Rows from block 3, named by matrix and row number. Rows with one number belong to one attention dimension. Each number is 500 + 25 x the weight over its row's rms, rounded and kept within 0 to 999. All counts start at 0. Numbers have three digits each. After the name is the row's rms in percent of the matrix's.
# v: attention value (model.blocks.3.attn.v.weight, 256x256), inputs 0-85
# proj: attention output (model.blocks.3.attn.proj.weight, 256x256, transposed), outputs 0-85
v.66 091:497515505454503457523455489499445515480486514519510536495520508458535505565528468518515538526519497497520464478462500497496445489500530491477499532492516488466510543533496485525467496474465492498470519504490502518481518493475526501502522496482467514490513496
v.67 098:532495477507530494453495494512502513539520469466519467504534519561512502488522530484535467516504489487502542497549480502508511507494503502494472489502490544491483555474518503498515476515500517481487523471470494521512559494512493523488468487499501489523503454
v.68 105:515518458488537452527488505515521480526519474533515457541501513560494480510505499491551538510505547459512509477502443468450511486496516497498505482528487487482552520455475502533498511497490487474512508455461490549484493543514504500511467480499448542478528530
v.69 096:527516507495532517473541485564533509468520473510501484557511502518483495432495448514470473491492486541533488493511465544512507483462461516489478579463514463477528508513475522470510512497521535510465496464526530539471497528523509505459490509470491478509495558
v.70 100:514501485550486486521508511503471462502512504495511492501509480493516546494523505505508517515526525500540541490496454490483528451517515511518493498500505511536477485461462499508525493551462508499466566524530508488500477488498522551466504482478498503510537564
v.71 091:441481495516521490484494501454541539481446504465477535468562448558508532475536484534444482486490492481488498518526539509525471489502544523489508494515553482542518486502454522531516517500507463471486516537515490500558484495492495486518482486451501540527482520
v.72 109:512488532504542516500532506514528514490459523491498516495476475451539545553505479476480547479496441529521487463493505547473481525434493491499500504504478505474512494492456516539508502547509507507536478549467466501501475493428497473495506470487501534536442490
v.73 094:505495487486495469519496475534501469444537537468546503483491499530522454493512494498481453499531473461526472488507498416452475487500496504513469506506535466483436452478494530498477511461510571485539474468510485515522501463533521479481494506504498502506454506
v.74 105:511528511507481506501510526528513512526492496537519503516484461445500454469467525533492487489521474503466471535495474509497494498511538523530522497490509510523534450493515520510485566510495518519494448484511478493487441531535498472494479530541512511502532514
v.75 104:524506566485445487498533490517520548476497484507509504502498507475522519497519512450509491482538466504533474484529452500522545492472486426484504466499498489498466528484507516539535469477484476517517513498542466536484503477476476517525489472517512493518536498
v.76 097:466522512496477460507521464454493498510514462498485531453519469488503442468474461484466464502458525500486475503488516526466502485509478519533510546512501505454505472491497473456495497485485499476488454502513446500530483497482523520513503586413512494515465476
v.77 099:525503467510481500498471515511478496499453522447502529463477498481535505539522555457498501496527517524468491491530492456516507529468454528541475499488512512487488490518516540494556544519494528518499492517499528512511507505493500530482539489503535501510481515
v.78 093:543503503502535489491487516505508483516484490497529484516499463502479512529516488513477516501494488548489528480523494524459497520507516501511503497536544473502483522463481470513499524507469527487489485484489489445529495537474536505553490499488463473444515477
v.79 098:481526490482519456478472505508483493527504530522479492484494501486549509481501546473487521507494541517473488536487518505510492485524489485530469489446470489537533550515524479465509491458508460516449527551513457527477500525489502506459519528473441494481502491
v.80 099:476489501562547529564500469514449493479521515516565487513527463501502491482545442497499540486469505478521449497490531502451564478477506476545500537470497512514516470565508518511524484498483509512480521528499499461511526487533505471445498571454505484484456543
v.81 094:486521464530476507510512495478500468519511494484509471538503504459520518551498480486499502516459470536477496470490487460478515514506507510589496453496520426509489475488556472498457486476517521499507485498494491499473476495504499510510500490525465525509501493
v.82 104:519477471485490487506451510468495501520495511506468513512544513516503462503527489465511517500548536496505493495503493514512549508524507484500475477487565497521476524461528499471494474495481482485499486485495507504442453493470524484515523488520494488519496469
v.83 100:488470480476474481468524502439486530460497478502474537449467494515508536498508513507498487506512471458494469468520538503497510544519539524538459521515509536525520532492525471486512507461503490529525533526522505519554465488480517436536488510506498561460496510
v.84 096:498514526547495488521476521530582496542494481484477460517535503502463493436510549496482499517517468474535493491532497463501529485522493460490483499527484517504508500462474526493551521506535502534497539497496513504533436500487536531538515463489493544475550553
v.85 095:489494503543502473515550519534486474489479495513521553516525509477514468510511459460494502508496500513526578513516480518486505467504505514534478498491477553490451460524503525524480478517471501504489497497495515459461471465493504513499513538524513528494506530
v.86 090:511455482474527481498511504551542503480499506477497491545496545504487460507497529473547497493476492488488485484492512487497485487518466502527491503539523437494519499509499462519487487518458518526485475492473460492468532547525505507488496481544512468484501467
v.87 095:503510501476436523468516474501488497532464505534475503493477495523520465510471474482557479492512561476480528494473527510493500465491486482519538471516514512494543529509480476516434534531469522520478512514466500531542505513508526484522520519541504470536538490
v.88 105:492469470495520479516528522488523511486477504539545488475493523536486545508503502483521460527481461488484472507521541515498511518514518463465529526471471492483463512522511490500488541525469537498473524506490476518489481471518474486506510488558513518471508480
v.89 103:493526506499486544484471498459517517487502508527490515491501488556503495501512473517491465493485490543481492520489443513481515504494509550452458470511525548505507456480477501518474528501544500505515499505527486491524510499498490534522503502522464500506505484
v.90 097:493480525539511457481507499501516519517483550482480509506507465515499469489495512487505478492526473496512518512493518529461485530493463501470444492456516481518502495540482517527435467503505539498519465495537508487523538515535548506452512482521480486485500498
v.91 103:497521475493506520481445479508498501496478527490451485480461504489504548484491500477462466522540435509515516482490458466501506534478490516560473505453486552460497514533536488474501528520466511508488469472477505515463435548477512454451499440466503515523484508
v.92 099:482478500499510483504465496488498476543500488497542485492514524504496498486505518483486479415507479534469495471505511516475483529476524513482465480508503497482489530461478507465446483522507508495494536464470466475515526493484529508495507548526497535477449480
v.93 094:537489485508499497489480501461459498512522480490429450499482506463505505481509481507536501491531481499478490525502475481505457491498504489480546479462468494511508505493480493489474523488492505506470522535531485538510457544490477477477495490461528492507529549
v.94 105:523495467524516514501492538493533507555481516508482508501520484498454495501506519525476543486480507440504542498481494502529524463493526508464461529481494480502503527546514496544499506502499530487507474496504520436518484516525535450460481470506548463534492501
v.95 101:479511491489424498491485534439512441517537498479495516485493452510507512516459511496531489471484477500488506515471500475484542510435465504496438498481510477525465436483477483523499464545484527467484530543531468526523448492495499500491498486474541474501513511
v.96 097:510453470512489465495525497493500509493490439459506506512494524539549478469467442453486510524506504495470466491528505481525495465465504492445510512468494440515499486466506526490516527501510456471473529475531501492528469547527518500490484510548548521493521522
v.97 101:477518500482504499523519493506439463508521530497466501505470508463460531514565506485508510498464510523460485447521501493522493444513485524501479447471489453497495502505501508533478518475468542494539474502483548508504460511530497535531516477529498578500481496
v.98 102:474477488505474484463478484487470500504501515517450536506508481492491466494485472499552454436484556495506521484470483480470529531527514523534463528499475508507484479541521515498513484475513490553506534483461516528536501522487492466512509477465500476504540499
v.99 095:470458459499529489520553498471490436505489496524523508503481490469517511541455473499481511506489519504484467517508538546498546541502514469489548545513496480470517469455506514514480483440505482506507494512484497473501513479492476535473494497484503494456485488
v.100 097:478496480472510517520502528477502466499524529523489479509494463471513520490498546488493455477509509472511527497545504497541499504497515457525470488528528483513499523490514501549493550493523472506498527457506502509482527539524484535556472511535507503513521497
v.101 110:483488494509513514518460510471463503481486503485501508488519487472465513496505448533511523531533479526460502511497527534542513500529539502520524541514470508486486524494500512500461502469512514466498492481489490504486467484497514490507472523427506479502488531
proj.66 090:485505469508506504478528517526510465469506509501474515480456479491483492510503515470493457508517513505488542502485513493500451520513481527470500435539517543535499476511517533516494509549494519535548465491453472468515509501541464440538510519525470500493482494
proj.67 095:490500497529501481536504503514504532492525443527520508532528542505454483512534496507459543475515530483493497458486511496502492472477529511521506499469496474482496487496500476518535429458526465528481487472530494522521506525471524497550466506505476470544498508
proj.68 103:517485526501532458489483517529496507477527507476457511531561487512496525448517427462494462506466545539532530514472526546498437497509524497515483552507505464489481533494528459495495502494462427513467527508513508500524476499478487528520497474505504493485512517
proj.69 099:461516465491499511459471487537544537472450495506514494521546461423456516580523496446515471499490483527493485479481502458471509513518547461494535478501517507475478494453474508495494522453454487513526522498468515480494487505512515529502511520484487546506496437
proj.70 098:452522491542530508555469451487491484473452531474499479536509473488467482521513502463501522493547512476479507439511502491521475486503521522466498490531530521508545534510484498489449505487493496489529504477504464490469481515523466479500505441508523449495486495
proj.71 099:552518477511515503519501507514519498499524513430465483507506518503522517541501507471512493528489522527504499475471476484469535505487533503498514526494491526528488482502556559530518522520494495515517479452499500520500538516488500493473488529523435502500478490
proj.72 107:517489527493502496487507508534508528496504506505459504503488461541477486512504547527497500452538506510472518525536481492539505492530481508446494504500451481522535511453472516501514547495485493516502455496529519529476509482517525498497531506484515475496522457
proj.73 097:527523500476506532515529497476563485537492528550543539508489546474491537528561501489520486528499481514447470500516509533519523487497487510516531487503486471502526528496514511492502516487513497522536484475529507469483478480516491518462504509508460522483487517
proj.74 102:485458493504509510453495464487481537452482492550504502501499520509491517470499521505507522515459483426520526512503520552549486524551491483516535486513497517529472510554509503508530458491508523460473540523478467525518519503516508530516481532519549526540496509
proj.75 101:498500490527446546535461517485500494455514529462539494494525440520470505496472454506468533475521502549493504556486499487491455540482505511501499513508486518493495484531464453495493504475458481499470498505510508503496501492465489491499488514491516508498518510
proj.76 102:538471527481524498498496556473519485488503521529477460510535516511556478503496532511495490527470474539500503498495523508515496446564513483530498475448507494494479497505529544522528480529505520488478492536485473494576513504531478532510517501571520532496460470
proj.77 104:519513498555477535487475479472462505501508544496519472493477506491493501478514494524495503514557463547481470492544482527504493532513450510475503522526490502510497484494507469485497464501504524518485530504469469499451471465535483475475478525497510502539522526
proj.78 091:501541473517453518514522507490483499471514481450480524521485490511517497484497511491526509514485465517513513445490482512532488471477519521498522466487497524497461470460485495519504415514486518526532465542502495462481498488501482495483516486496543446504482504
proj.79 095:477503526520524516503492503517487485516514481525511495550505517462461557491496523477519504525521470517499512520474460493488444515570529528502528508538487520463505494501536474501518472507435518462505495505520490482515476512512485492511478519459526470502467463
proj.80 097:501528522465549481495531473452465538501491523490486454473485511516491508489468536515469530463491498476511519494513504500458518495473486496484460479513544483515494531492536485520478535538520494503512493468507475471535467512488492509478494507581470487466466523
proj.81 092:454493489469471501477502500458488471546535539520500494494503523536510518484538481487519486500466485523448529485473533504487492522486475494526516514518481496467516544489440499481529550471516494521504501540527515489515509525458448502506494496525536510527501551
proj.82 100:416507510555477494487561508481500470488519523506529534499492473508501485516455471497502494507450482533521479522504508470526490506516534523531507532545478496458529494539469463492500510551481453528459558483500470459497548510477508497524458513510517512477512523
proj.83 099:519531509519474498501487471489472504511463488476490538469512505472498469529487515509544530481468538465490555549443484453498516480470489489450484504519493463518521495510490508517456541489483485481528460494505487500487488472489512533468449570520470538534507494
proj.84 096:517466499514477526519487489516457477473464487467478530555485437475481487511484513500479498516513507499555504525511516516455465546469531532496528523497533489476464541493526516527474470473462513504465546475483475527515524508466448492485502486450474485485519485
proj.85 099:517475491478520476472520508486568489471512511513499496480468493536514527465463567503484506525498517489479533511523515526529497496476514497497484470493521532518482514461482489480511520524541530498497485517473431501512503515520524533487511502536506456534501474
proj.86 097:471515514529491522482477503494493487531499532543526494456425508534518450477523486492519521481538473530537525491491468462522501534504540437495526496489498508501461517456471472475487483492547485496511519509479463490517538521503505482436514471478475494498539532
proj.87 102:510510493462533498464507504485481559524544522461529505521454532465526515474464513509526501485488502494493510487471485515524489451498508531498499509500526517553491530473475510529509526492546473504486508533487469521527512510528457515515484470505540501527514490
proj.88 104:524482517512482531499526493455482508465505472486540516503511488527479491506507535484527499488527470479525478542469501487508459470486449489555507495459480470508482476474469521468482506561564460511509519496521424497471498498491476474468502489538492526527455495
proj.89 101:520492488535527466493549505510511496500509531494493489475506498479486526538497515479497526513449534486532513486462512498535504463477540505553522466497521461497536553493479535526465517501502518515555464523498517522570462491487536505488477521436509547539530506
proj.90 093:503517463516537469508497535464490515508529476516490538505514492516537536491532523534518464463503533507478539475475500460483513478508458490538510513554499509514486550499518525490513486499500499503537501494495523472482484516460495484488524535513494478496491515
proj.91 112:489546514510530503508476485485512507452521504519485573473484507520494450516489533479481519456491527501459495513518467532457549506492468481489486450513504526498511475536474498522471527510486436480489495468526514490459472431538510529531463548482490542510475464
proj.92 097:499472528470494490510532493549536508523501504524536511516515529490485564474492497517531449501460533501539549478499506531505461489524472437559530545467504454496474506542491499512530513499500478486538488556515507522532512481481508490490524488528503522529511506
proj.93 095:534540495513499516471480495482459490504491505488523531497558511511470511513474478492467510470511486485525513511557526495478451550539469485518466458498504492513531514504549515502523452548492466486496494435507508483500498474543523484492477537491497467468491490
proj.94 101:486490465505477486502485499484473451483482470494484484498487477504524508501517514557506500483491506475520483479442493503475492533469489509527487480572516522523473525458535489534511484471521495523560518517484531497514518493472532505533502513495460528500510490
proj.95 099:487500479487488506510500495548475529519484519528526492481483477495543515504458523540531493525542492544493587481523508525516470497493566496534515515509472516532493500526508543519477461494503480495547486531513501496507447462481514504508492489468479488501509544
proj.96 098:472531475512492517509543505481504504469509478482477476499513515510457497524525522491511499486489525524477483516475494493456563529514477496477520457457492514514533473481459455513443505460444473578511493461519487516463501471498433513483493506497515525462470512
proj.97 099:483519500502541505477516518511508500499526444529500458487513484518483485488503494467458462465548523512527497499566495514491495529469493516513480495456529451502485472476488497480512490510507465501501462464523511508493491548470492479490492497534509481467513499
proj.98 104:490555534489459524492494512489485468525510505520455482488462536518511454498530502550527517474483534486561510512497472480464515509541514509538492492514447526516508517482454526525476495503543480467520467519446519490499498446524501520493504497515511507479492538
proj.99 097:509475535455475490481529516502507506501492489544465476496487518489499513518501523459511529484492481483551481509533502431535447502537533503529470482482509474497505501494504488489472477528507498495516524494447488497497524496510512542522557500489496484496475456
proj.100 100:538478508501488496521483482493531485479520493464506540533498543498429516543482532458529541486530522495509470534553504515478487457514499493544464505505524490501505533492524489510469478499492494484506493511474536477483551506500489465455530509518501488549523472
proj.101 111:509467530525548541480541484481521452537482523500529470498457527445514496495515517502492569473470487501501509476494505511538506539466480453479484513515500474488493492543472478491520507516474468514519483496472528502508524535476506479495474520492484447496497522